From a checkpoint of a small contrastive audio-text model.
Model: 6.33M parameters, log mel input, encoder arch transformer, encoder norm layernorm_no_bias, encoder layers 10, text encoder layers 8, text encoder norm layernorm, text encoder activation quick_gelu.
Training: adamw at rate 0.0019, 12100 steps.
Data: trained on babble in 24 made-up languages, each with its own sounds, syllables and stress or tones, from a formant synthesiser, 39062 training examples, 79.3 epochs.
Rows from block 7 of the audio encoder of a small contrastive audio-text model, named by matrix and row number. Rows with one number belong to one neuron. Each number is 128 + 32 x the weight over its row's rms, rounded and kept within 0 to 255. All counts start at 0.
After each neuron's rows are labels from the 100 clips, of 14848, where the neuron reaches its highest value: "lies over" is the class under the peak; "responds to" is what is common among them. Only what is clearly more common there than usual is listed. The data: babble in 24 made-up languages, each with its own sounds, syllables and stress or tones, from a formant synthesiser.
# fc1: MLP up (encoder.blocks.7.mlp.fc1.weight, 640x160), inputs 108-159
# fc2: MLP down (encoder.blocks.7.mlp.fc2.weight, 160x640, transposed), outputs 108-159

fc1.529 [ 97 116 154 129 188 140 131 134 166 147 121  99 126 190 144  86 137 125 154  98 127 171 119 156 122 131 121  97 126 192 141 110 109 125 133 102 154 141 178  87 135 126 147 111 178  64 172 139 142 120 128 163]
fc2.529 [148 117 156 164 134 123 138 212 148 130 114 155  24 255 151 135  50 116 113 115 158 109 124 137 130  76 131 154 137 181 149 145 121  80 163 142 100 124 147 110 110 131 176  97 151  81 159 155 158 133 113 151]
lies over: /ɑ/
responds to: /ɑ/

fc1.200 [137 136 131 150 170  83  98 161 116 196 116 178 123 102 132 200 121 108 131 113 224 123 141  93 155  87 135 191 105 125 146 231 100  76 157 149  82 102 108 138 168 123 104 100 132 162  75 122 106 132  92 151]
fc2.200 [108 126 109  94  99 132 164  49  83  85 159 138 151  44 136  77 183 118 145 121  92 132 146 106 103 189 103  64 115 122 127 105 139 180 156 103 166 161 137 125  91 140 109 167 142 108  98 127 157 119 137  87]
lies over: /x/
responds to: /x/; thin (high-pass)

fc1.416 [140 188 145 127 180 101 127  77 174  95 128 113 100 137 143 118 138  94  86  88 109 145 157 122 177 108 140  96 132 144 130 127 117 115 110 122 157 117 138 154 166 147 118 108 136 105  98 111 160  97 166 239]
fc2.416 [147 126 204 153  99 129 111 179 140 128  83 136  95 194 169 125  84 126 122 118 157 120 145 103 111  95  87 134 118 147 131 156 107  94 141 150 128 136 106  98 147 102 197  49 140  97 121 146 123 118 145 160]
lies over: /ɑ/
responds to: muffled (low-pass); /ɑ/

fc1.548 [123  98 100 122 150 138 149 144 145 111 146 133  85 107 112 137  99  65 172   9 102 137 205 194 131 108 141 114  87 118 150 116 159 103 110  97 126 111 141 140 132 159 170 161  93 136 138 155 132  45 150 147]
fc2.548 [125 145 125 150 145 103 115 172 143 101 188  79 171 177 152 114 114 177 140  93 106 105 140 148  85 115 218 131 203  85 105 109 136 155  94 135 175 152 163 142 135  83 136 145  94 117 139  60  98 104  97 128]
lies over: /ɹ/
responds to: quiet level; /ɹ/; muffled (low-pass)

fc1.91 [112 159 123 117  94 131 149 109 114 119 122 121 114 133 110  75 126 139  84 169 146 118  80  71 102 133  67 107 187 114 137  88 112 103 179 122 150 119 124 178 139 163 157 139 109 115 155  96 139 124  94 196]
fc2.91 [151  86  92 161 145 190 124 112 107 122 143 161  96 110 125 172 150  94 103 158 146 165 105 166  87 135 144 148 162 121  67 182 144 202 125 185 106  99 138 114  91 141 164 174 124 200 130 119 127 135 193  97]
lies over: /y/
responds to: /y/; voice: deep voice; /ɣ/; /ɔɪ/

fc1.215 [171 133 142 145 128 100 104 105 131 136 103  94 132 181 117 112  83  85 130  94 106 177 183 109  85 163 136 107 111 159 133  73 157 164 130 133 114 154 171  89 141 129 167 146 197  66 177 154 100 156 146 166]
fc2.215 [163 133 129 160 164 131 116 205 140 139 118 150   0 255 152 133  79 124 116 129 155 133 127 120 121  75 123 163 121 176 127 144 109  98 160 137 111 107 145 117 122 136 192  68 156 133 152 145 149 116 121 166]
lies over: silence
responds to: quiet level

fc1.400 [ 88 189 107  90 115 138 116 170 178  53 140 109 172 125 106 120 108 204 142 135  76  88 103 118 134 128 105 158 194 138 181  81  88  89 112  99 137 128 137 151 137 123 162 114  97  59 142  73 155 152  92 119]
fc2.400 [ 67 162  97 103 108 156 112 135 103 135 158 116 139  93  79 169 166 142 128 135 130 145 153 154 104 175 142 130 121 115  70 144 186 140 115 152  61 105 141  94 150 194  92  97  67 140  92 112 145 145  96 114]
lies over: /ts/; /s/
responds to: /ts/; /s/

fc1.242 [ 91 100 134 162 108  99 154 132 118  93 151 121 129 101 107 108 114 161  77 193 117 106  49 238 140 123 112 105 177 115 114 122 115 102 103 102 104 122 103 156 125 153 102 118 114 133 152 117 125 157 105 141]
fc2.242 [ 82  67 143  42 108  59 147 156  88 205 131 141  83 187  83 161 113 116 142 163 154 121 146 148 177  71 158 146 107 152 155 148 138 132 133 134  72 102 138 125  91 130 138  68 113 172 133 120 101 140  79  68]
lies over: /ts/; /s/
responds to: mains hum; /ts/; /s/

fc1.99 [145 147 134 152 139 139  89 119 119 127 100 100 109 168 181 137 141 116  55 157 166 119 119  54 135 147  98 150 126 129 126 137 143 127 119 104 150 135 125 106 156 176 124 117 179 105 120 177 146 112 128  82]
fc2.99 [135 122 114 135 148 103 109 142 102 194 109 150  75 149  82 142 136 136 118 157 164 136 110 128 175 118  79 157 150  82 195 157  49 120 159 114 131 174 105 206 121 154 204 119 124 134 139 140 174 159 167 109]
lies over: /k/
responds to: quiet level; muffled (low-pass)

fc1.404 [140  95 110  67 134 118 152  84 122 144 103 169 103 118 107 111 125  74 146 234 148 168  60 123 159 156 138 116 141 114 146 177 110 116 129  80 162  86 120 124 127 111 153 135 136 105 149  94 163 224 158 138]
fc2.404 [119 183 159 131 105 151 126  97  91  93 183  92 105 140 123 112 205 140  86 151 116 135 130 109 126 148 119  46 116 146 109 134 224 112  71 203 104 175  94  88 168  86  94 176 156 116 122 155 141 188 102 124]
lies over: /tʃ/; /ç/
responds to: /tʃ/; /ç/

fc1.442 [131 134 198 108 161 195  92  69 122 153 116 127 126 130 103 108 130 129 169 128 175 102 156 195 167 102 136 132 117 114 132 130 119 137 116  96 113 167 116 141 138 100 151 138 153 126 133 154 148 125 177 153]
fc2.442 [143 121 164 124  98 113 140 227 152  99 106 163  64 255 145 115   6 114  99 110 128 123 137 140  89  91 147 166 129 137 142 137 145 101 156 144 132  84 146 147 110 137 183  99 119 102 151 148 125 122 135 168]
lies over: /ɑ/
responds to: /ts/; /s/

fc1.70 [143 129  70  90  91 151 199 138 134 117 104 154  81 126 115 138  82  46 153  59 102 119 185 175 117 153  81 121  91  90 130 127 189 105 116 156  80 100 127 110  89 165 152 140  99 129 139 119 164 102 174 166]
fc2.70 [134 124 125 173 138 122 124 159 144  99 198 103 210 133 151 111 132 193 117 113 117  97 111 113 126 134 191 128 199  78 129  98 156 132 102 155 179 137 172 153 130  87  74 148 105 128 116  90  82 118 121 101]
lies over: /ɔ̃/
responds to: quiet level; voice: child-like voice

fc1.192 [149 123 108 142  95 139 142  49 111 108  99 166 108 131 126  71  96  59  94 153 165 107  98  43 114 116 161 117 115 112  94 105 103 153 173 131 146 115 155 124  91 116 142 140 129 150 116 135 148 113 136 127]
fc2.192 [169 100 141 147 166 131  94 174 120 124 156 127 103 130 157 124 139 134  96 135 185 137 122 140 178  88 120 177 146  76 107 161 130 130 159 162 136 154 127 142 128 139 116 165 130 105 111 147 108 136 198 100]
lies over: /y/
responds to: /y/; voice: deep voice; /ɔɪ/

fc1.153 [ 94 160  89 144 134 115 209 101 141  96 140 159  85  51 136  78 124 102 148  70  98 126 132 165 109 155 167  74 105 100 109  94 158 151 102 115 142  94 152 152 124 174  89 174 129 143 143 107 133  38 138 163]
fc2.153 [128  93 152 124  76 125 140 141 137  88 144  85 199 174 131 129 107 170 136 110  95 116 108 121  91 127 184 112 191  68 106 130 163 164 115 151 197 153 151 151  99 114 167 141 117  97 146  97 116 123 147  86]
lies over: /ɹ/
responds to: /ɹ/; muffled (low-pass)

fc1.623 [106 117 108 130 129 146 135  98 120  88 154 126 138 144 104 115 124 114 111 118  81 126  90 207  99 126 137  88 149 143 139 101 156 140  62 145 101  99 176  85 119 121 166 132  90 121 113  66  91  95 120 170]
fc2.623 [137 135 137 113 143 113  98 189 145 111 152 117  95 210 159 140 131 162 167 143 105 126 113 141  82 105 185 144 147 104 129 118 135 134  85 123 138  85 157 156 183 141 126  82 118 172 124  76 140 131 109 179]
lies over: /ɹ/
responds to: /ɹ/; /ɛ̃/; muffled (low-pass)

fc1.46 [135 130  98  58  98 140 125 167 146  79 147 116 135 109 137 121 129 153  93 159  41  60 114 227 114 144  87 129 155 139 167 108 114 109 114 135 144 103 116 160 123 168 118 142  94 147 145  78 119 165 129 108]
fc2.46 [119 123  79  87 111 130 118 150 111 148 159 145 148 125 102 172 152 178 159 164 110 118  99 169  93 130 168 122 140  89 104 149 165 158  85 116 109  79 145 151 112 157 119 137 102 209 140  85 102 162 109 124]
lies over: /ts/; /s/
responds to: mains hum; /ts/; /s/

fc1.509 [161 139 112 159 113 147 152  49 113 126 126 119 151 159 140 137 130  64 121 153 178 125  92  39 151 124 201 112  94 120 109 143  88 158 132 161 146 129 149 111 105  53 111 141 134  74 100 139 139 128 150 109]
fc2.509 [124 114 138 152 152  99  79 163 129 180 134 154  79 145 108 134 148  95 113 154 168 146 136 141 129  94 149 176  72 143 135 172 114 122 109 152  68 159  96  91 166 109  93 136 126 100 101 154 102 131 189 110]
lies over: /k/
responds to: quiet level; /k/; prosody: stress on last syllables; /k˭/

fc1.365 [112 138 125  92 140 117 107 127 122 159 139 100 163 141  88 143 116 153 121  70 125 102 105 111 133 118 110 137 189 151 169  97 106 110 142  17 137 138 118 164  90 165 134 126 110  66 140  83 130 125 110 135]
fc2.365 [ 87 168  85 102 163 129 128 105  64 162 101  87 180 144 104 129 128 156 163  96 142  83 191 166 157 169 196  99 127 137 108 109 141 117 164 130 103 147 175  94 152  85  78 100 110 146 164  88 109 139  67 147]
lies over: /ts/; /s/
responds to: /ts/; /s/

fc1.110 [149  77 112  64 127 118 139  47 100 148 119 139 123 131 160 130 129  53 124 146 195 166  80 151 130 115 144 118 131 125  99 153 106 123 151 111 120  94 124 147  93 113 136 112 163 132 127 105 134 208 152 106]
fc2.110 [137 205 167 158 132 143  75 165 120 112 143  92 148 175 150  95 153 161  91 130 105 119 138 147 134 172 145  76  84 122 122 127 173 105  77 165 115 181 119  96 195  75  93 122 151 105 125 159 139 166  94 108]
lies over: /tʃ/
responds to: mains hum; /tʃ/; /ʃ/

fc1.465 [107 170 158 118 141 128 102 152  54 148  81 147 133 144 109 102 131 193  93 131 120 131 122 109  97 132 133 146 120 112 127  95  78 127 150 174 178 138 130 144 164 101 129  89 151 161 156 109 110 171  95 173]
fc2.465 [159  60 134 124 141 153 144 105 134 127 141 158 109 163 106 147 149 108  42 150 171 150 110 103 102  95  80 149 142 156  75 161 126 176 166 145  73  99 165 135 108 135 171 139 152  93 113 139 146 153 185  87]
lies over: /y/
responds to: /y/; /ɔɪ/

fc1.549 [114 167 181  91 128 116 108 191 181 146 141 155  93  94 118 164 141 120 118  60 103 147 192 176 115 119  90 103  94 168 104 150 150  70 103  89 134 106 114 142  97 199 135 139 115  74 149 168 138 131 116 117]
fc2.549 [ 86 166 144 124  70 111 103 173 130 128 124 104 150 189 129 115  44 172 125  99 129  58 140 120 126 110 204 168 141  89 117 151 119 135 103 132 171 118 174 140 141  75 115  77  88 186 177  99  73 129 107 180]
lies over: /ɑ/
responds to: voice: child-like voice; /ɑ/; /u/; /ŋ/

fc1.466 [100 136 167 141 134 129  45 196 169 137 102 134  87 132 126 178 137 118 171  62 163 130 225 130 137  72 157 187 124 100 145 173 121 108 107 146 101  82  68 146 188 174 127  96 107 138 100 144 126 100 172 138]
fc2.466 [ 96 200 136 112 130 109 110  94  97 100 173  85 172  68 129  76 161 176 161  82  82  89 179 124 112 201 113  74 152 121 148  45 139 159 135 107 176 186 169 146 124  91 134 150 110  91 115 105 130 104 101  99]
lies over: /ɑ/
responds to: voice: child-like voice; /ɑ/; muffled (low-pass); thin (high-pass)

fc1.568 [149 132 115 163 153 100 101 147 132 166 113  83 121 126 158 101 136 106 129  97 180 134 163  76 177 148 107 120  63 175 161  72 176 105  75  76 128 175 138  57 177 114 125  90 172  81 142 168 128 108 122 148]
fc2.568 [103 108  89 127 132  78 160 173 105 168  91 155  58 224  92 120  56 111 108 136 148 117 141 132 133 117 142 130 140 155 151 130 110  67 160 143 119 110 154 125  98 132 180  88 125 107 148 100 133 145  95 124]
lies over: /x/
responds to: quiet level; /x/; muffled (low-pass); /u/

fc1.26 [139 110 179 109 133 129 160 132 168 123 124 124 123 169 139 174 139 124 106 128 127 145 147 176 136 127  60 114 161 192 108 122 154 117  90  90 104 140 135 120 139 171 132 136 147  92 133 184 134 159 113 119]
fc2.26 [ 82 162 131  58  61 124 164 179 106 105  75 127 175 181 107 114  82 169  95 107 127  87 147 133 172 181 232 106 104  96 136 113 139 110 146 127 134 108 195 153 108 104 100  72  60 181 129 128  81 122  67 138]
lies over: /x/
responds to: /x/

fc1.138 [103 139  93 130 117 128 193  84  72 110  90 152 142 131 106 110 113 106  73 174 176 120  87  85 111 128 157 127 122 114 119 120  92 183 161 127 179 115 143 141 150  93 115 132 115 115 156  86 141 109 115 132]
fc2.138 [173  65 123 168 177 127 113 154 146 139 155 123  58 171 138 137 126 110 110 139 189 156 101 171 165  37 141 193 143 125  48 166 115 150 138 161 100 149 114 108 127 128 119 175 167 114 133 159 118 105 144 114]
lies over: /y/
responds to: /y/; voice: deep voice; /ɔɪ/; /n/

fc1.131 [133 114 123  81 143 126 100 117  85 120  95 114 128 137 124 109  94 159 102  81  92 103 145  64 115 114 134 122 170  89 163  62 112  92 155 118 169 157 102 115 115 143 162 105 177  83 117 101 153 154 146 127]
fc2.131 [135 149 103 130 184 136  92 157 126 165 178 110 150 114 116 157 154 133  96  99 149 135 128 128 181 118 158 103 148 112  83 160 119 117 157 137 138 162 158  71 122  79 101 161 123  87 153 153  33 141 145  79]
lies over: /tʃ/; /ç/
responds to: quiet level

fc1.424 [115 169 130 136 150 132 121 109 107 164 136 107  82 180  96 130 145 117 174 127 158 154 150 151 177 121 123 115 149  94 143 119 115 146 106  96 136 184 128 104 177  65 122 123 176  77 150 122 127 152 162 129]
fc2.424 [140 112 143 111 126 133 157 197 152 110 111 164  58 255 138 124  54  97  90 122 146 119 145 128  95  99 143 141 112 151 136 128 141  96 175 164 109  87 162 144  74 125 209 101 116 115 159 148 162 108 136 143]
lies over: /tʃ/; /ʃ/
responds to: /tʃ/; thin (high-pass); /ʃ/

fc1.222 [145 173 241 145 119 133 148 189 185 136 133  99 110 131 150 153 125 128 152  37 142 100 209 134 121 145 164 123 107 113  88 156 103 151 148 155 142 155  92 107 158 136 135 108 135 153 118 151 129 112 141 120]
fc2.222 [141 142 153 140 146 127  79  58 147 116 118 109 128   0 168  90 155 129 160 110  98 148 151 105 117 163  47 112 119 134 140 108  93 151  94 121 168 154  75 101 172 134  84 157 127 103  92 141  79  83 156 146]
lies over: /ɑ/; /aʊ/
responds to: voice: child-like voice; muffled (low-pass); /ɑ/

fc1.618 [104 156 114 134 104 102 105 105 122 113 123 122 145 113  99 141 109 133 136 168 129 140 113 112 100 137 101 177 202 111 168  78  58 133 127 140 190 125 123 189  89 133 114 101 128 176 166  78 132 159 135 169]
fc2.618 [176  73 107 134 116 223 129 121 105 114 102 136  46 106 136 149 158 103  85 138 135 140 124 159  99 112 102 154 140 136  35 167 163 183 136 157 102 107 131  81 109 152 176 169 166 141 124 134 139 110 202 125]
lies over: /y/
responds to: /y/; mains hum; /ɔɪ/

fc1.472 [139 187 165 122 106 148 130 155 125 139 112 120 138  78 148 116  96 177 183  94 103  81 155 180 118  98 152 193 119  93 121 168  85 140 105 142 151 104  90 186 121 157 129 116  87 173 126  93 126 121 148 152]
fc2.472 [112  83 148  79  82 118 132 136 172  86 176  70 188 168 129  80 116 118 146  89  70 138 151  82 115 131 138 102 132 132 160  54 150 170 111 119 194 139 149 165 109 130 136 113 107  74 131 154 155  83 133  59]
lies over: /ɔ̃/
responds to: muffled (low-pass)

fc1.36 [124 101 112 121 140 104 179  95 100 134 129 153 137 129 148  97 114  78 105 209 181 122  98 108  91 150 109 129  67 117  78 156 110 133 172 180  90  80 139 137 120 105 135 105  86 158 145 130 106 145 121 154]
fc2.36 [189 120 139 130 128 177 155 135 137 103 162 141 103 159 174 104 117 107 121 148 141 149 103 149  80  99 135 170 128  78  83 158 135 180 104 190 150  93 121 155 121  86 107 160 138 167 119 127 149 129 183 144]
lies over: /y/
responds to: voice: deep voice; muffled (low-pass); /y/; mains hum

fc1.421 [119 145 109 178 157 133 104 213 195 116 122 127 152 140 158 161 114 132 115 147 114 156 117  52 134 118 105 157 126 158 202 176 141  60  78 134 100 124  96 138 192 175 137 120 120  52  90 160 102 108  85 147]
fc2.421 [ 76 166  85  60  96 141 185  64 105  89 135 170 178  44 102 104 148 128 153 137  85 108 138 144 101 194  97  61 149 143 131  91 125 150 127 112 158  89 120 159  67 146 147 158 111 146 133 108 162 125 126  94]
lies over: /ts/
responds to: quiet level

fc1.457 [109 146 136 107 155 138 160 118 170  59 135  87  73 135 118  90 112  28 163  43 131 112 157 163 131 121 135  93  96 148 142 104 174  99 123 144 124 116 171 117 109 143 139 161 114 140 160 155 178  61 141 116]
fc2.457 [146 111 145 213 143 107  98 137 163  96 158 110 138 117 151 147 171 166 132 120 134 143 120 110 120  90 130 174 192 124  63 176 120 153  97 152 161 149  93 112 166 127 128 117 113 141 126 105  85 124 126 182]
lies over: /ɹ/
responds to: quiet level; muffled (low-pass); /ɹ/; /aɪ/

fc1.75 [ 99 154  94 104 104 142 200 124 126 100 141 161 126  69 125 100 102 109 142 111  75 153 172 205  92 128 106  79 121  63 139 109 169 119 112 164 119  87 163 122 144 171 143 149 102 131 136  96 175  93 170 156]
fc2.75 [123 113 143 124  94 118 131 169 132  84 161  76 210 170 153 120 109 187 121 122  76 106 108  90 112 130 169 103 192  67 104 120 151 174 118 143 174 146 175 163 111 105 158 140 118  96 146  84  96 129 128  59]
lies over: /ɔ̃/
responds to: /ɔ̃/; muffled (low-pass)

fc1.347 [137 123 149 153 131 104 104 101 166 131 132  98 122 165  96  80 149 115  61  56 130  88 158  78 165 153 130  91  75 142 127 102 125 159 123 122 114 122 146  75 136  69 121 121 119  86 151 134 107  89 140  96]
fc2.347 [ 97  78  91 155 157 101  71 144 130 157 139 142  69 194 110 151 103 105 171 135 158 173 145 138 122  91 168 133 105  95 120 165 104 183 101 152  90 139  77 103 144 153 154 173 123 115 161  99 115 140 133 143]
lies over: /x/
responds to: quiet level; /x/; /ǃ/

fc1.119 [107 165 110 118 144  96 136 128 101 163  39 159 122 128  90 149  86 156 147 227 134 144  83 149 124 165 109 143 182 112 129 110  85 108 118 118 125 120 132 125 122 141 114 150 129 123 165 121 127 211 100 155]
fc2.119 [154 130 158  59  87 160 147 216 145 136 148 122  83 242 164 135 128 129  59 130 136 107 117 143 128  44 158 173 130 128 130 138 185 114 129 191 127  93 152 142 105 149 182  61 142 142 130 152 159 124 136 123]
lies over: /ç/
responds to: /ç/; /ɔɪ/

fc1.184 [114 119 127 126 106 128  63 108 124 111 119  92  99 142 139 112 143  46  88 112 131 143 107  66 112 132 119  65 107 133 137 102 128 139  78  99 133 159 165  78 152 100 139 132 179  90 119 187 116 112 130  64]
fc2.184 [113  99 104 144 180  67  88 145  99 148 107 133  70 206 114 158 125 128 150 103 151 153 124 147 159  88 194 211 106 110  96 199  93 128 151 129 120  60  92 159 151 136 140 144 114 198 149 123 109 107 128 160]
lies over: silence
responds to: quiet level

fc1.450 [164  88  75 140 134 119 144  85 116 165 125 141 129 135 142 120 107 129 102 255 139 114  20 131 121 160 126 112 104  96 116 136 134 138 131 103 135 115 127  90 143 161 171 117 143 156 155 108 114 216 150 153]
fc2.450 [121  84 110  64 128  97 172 136  98 146 148 165 184 210 110 146  86 119 111 174 157 116  67 134 149  80 196 183 143 135 157 132 112 139 157 135 110  91 168 150  54 111 129 127 130 113 176  97 135 162 101  57]
lies over: /ç/
responds to: /ɔɪ/

fc1.84 [137 130 174  85  98 136 154 182 131 127 130 117 141 120 148 117 135 169 152 107  62  99 124 202 106 113 148 133 152  95 130 146 121 138  99 155 169  96  95 164 140 116 144 104  95 186 130  96 121  59 136 131]
fc2.84 [135 121 133 110  93 153 112 140 154  71 165 105 168  64 173  91 107 120 146 117  59 144 122 118  94 166  80 100 134 110 126  89 164 147  83 140 203 133 101 138 125  97  83 155 157 127 106 122 126  73 130 114]
lies over: /ɔ̃/
responds to: /o/

fc1.12 [123 127 118 128 145 155 101 151 121 125 119 101 104 156  94  69 120 107 137  83 106 185 126  65 116 144 124 119  89 103 147 131 134 119  74 100 157 168 120 101 155 122 195 127 168 128 177 139 102 140 136 205]
fc2.12 [158 115 161 161 124 124 134 202 155 143 116 141  30 255 147 134  68 120 105 122 158 118 137 145 154  60 145 165 124 173 138 142 136  78 145 128 106 110 142 118 128 137 180  84 149 119 156 165 148 122 126 158]
lies over: silence
responds to: quiet level

fc1.236 [123 135 118 154 114 159 105 140 103 117 127 138 168 134 182  56 125 146  71 189 116  98  65  58 113 127 150 131  92 109 108 148  88 159 133 144 141 127 115 147 145 112 127 153 115 136 138 132 124 148 140 117]
fc2.236 [160  83  96 127 168 134 135 162 147 180 129 119  60 246  98 162  91 136 109 147 162 134  87 133 146  65 162 179 124 112 119 163  83 148 177 141  91  69 134 167  94 142 178 146 133 126 163 119 160 142 153 106]
lies over: /y/
responds to: /y/

fc1.546 [140 175 118 172 135 112 118  82  93 143 144 166 123 107 118  84 119 138  98 121  89  97  67 127 147 108 132 159 177 121 131 100  81 120 112  86 151 144 118 180 102 170 136 148 163 105 133 118 147 130 164 111]
fc2.546 [111 148 143  94 131 108  94 195 134 189 135 120  87 219 104 162  88 131 108 124 144 104 142 146 204 103 137  79  99 143 244 139 135  44 152 102 124 178 123 122  77 148 210  85 125  68 160 156 117 136 128  79]
lies over: /ts/; /s/
responds to: mains hum; /ts/; /s/

fc1.531 [145 157 122  91 132 118 146 124 139 136 109  92 160 191 100 172 111 167 120  92 135 123 109 111 195 130 123 120 160 120 184  90 102 125 138  34 115 200 125 124 144 148 152  83 132  43 147 136 158 129  80 103]
fc2.531 [ 73 171 115  89 117 117 154  89  96 130  25 130 143  92  91 154 132 136 133 128 128 110 179 137 112 171 108  90 124 149 133 127 127  99 155 133  87 166  99  89 133 150 146 112 118 134 102 126 140 124  92 158]
lies over: /tʃ/; /ʃ/
responds to: /tʃ/; /ʃ/

fc1.371 [127 135 131 123 148 116 167 113 129 109 139 132 113 128 134 142 114 103 138 153 104 136 143 199  86 161 121 144 116 144 146 116 184 130  38 153  75 112 136 108 147 120 154 144 132 135 124 100 136  90 112 164]
fc2.371 [121 104 137 122 119 132 152 201 140 142 142 130 108 255 150 119  75 136 116 115 103 118 122 131 110 112 203 153 141 103 142 111 159 109 125 129 145  18 168 185 128 120 126 117  92 134 134 138 162 117 119 141]
lies over: /ɔ̃/
responds to: voice: child-like voice; /o/

fc1.248 [ 83 125 151 138 146 136  28 162 150 114 128  97 115 157  74 157 132 116 134  80 127 133 143  75 125 132 157 126 167 144 155 166 103 110 115 121 111 123 131 169 193 155 139 126 124 113 138 113 161  99 120 150]
fc2.248 [ 87 147 120 132 183 127 108  89 104 111 134 100 111 148 139  91 122 116 137  88 114 122 163 112  86 174 152 126 127 156 100  89 102 173 127  92 156 127 173 152 180  68  98 111 109  95 130  88 162  87  62 147]
lies over: /x/
responds to: quiet level; /x/; /ǃ/; muffled (low-pass)

fc1.101 [130 137 127 111 103 143 174 106 107 127 151 166 104 153 108  91  96 127 130 192  99 109  94 115 114 124 137  95 107 134 134 102  73 143 103  96 150 132 144 114  98  91 134 156 138 104 180 106 121 196 122 162]
fc2.101 [120 107 149 137 150 105 108 193 140 134 130 159 119 255 154 154 123 132  99 145 176 134 110 141 153  40 190 199 119 135 112 180 105  94 140 158  82  88 176 173 136 130 112  66 126 134 152 129 150 153 110 164]
lies over: /ts/
responds to: mains hum; /ts/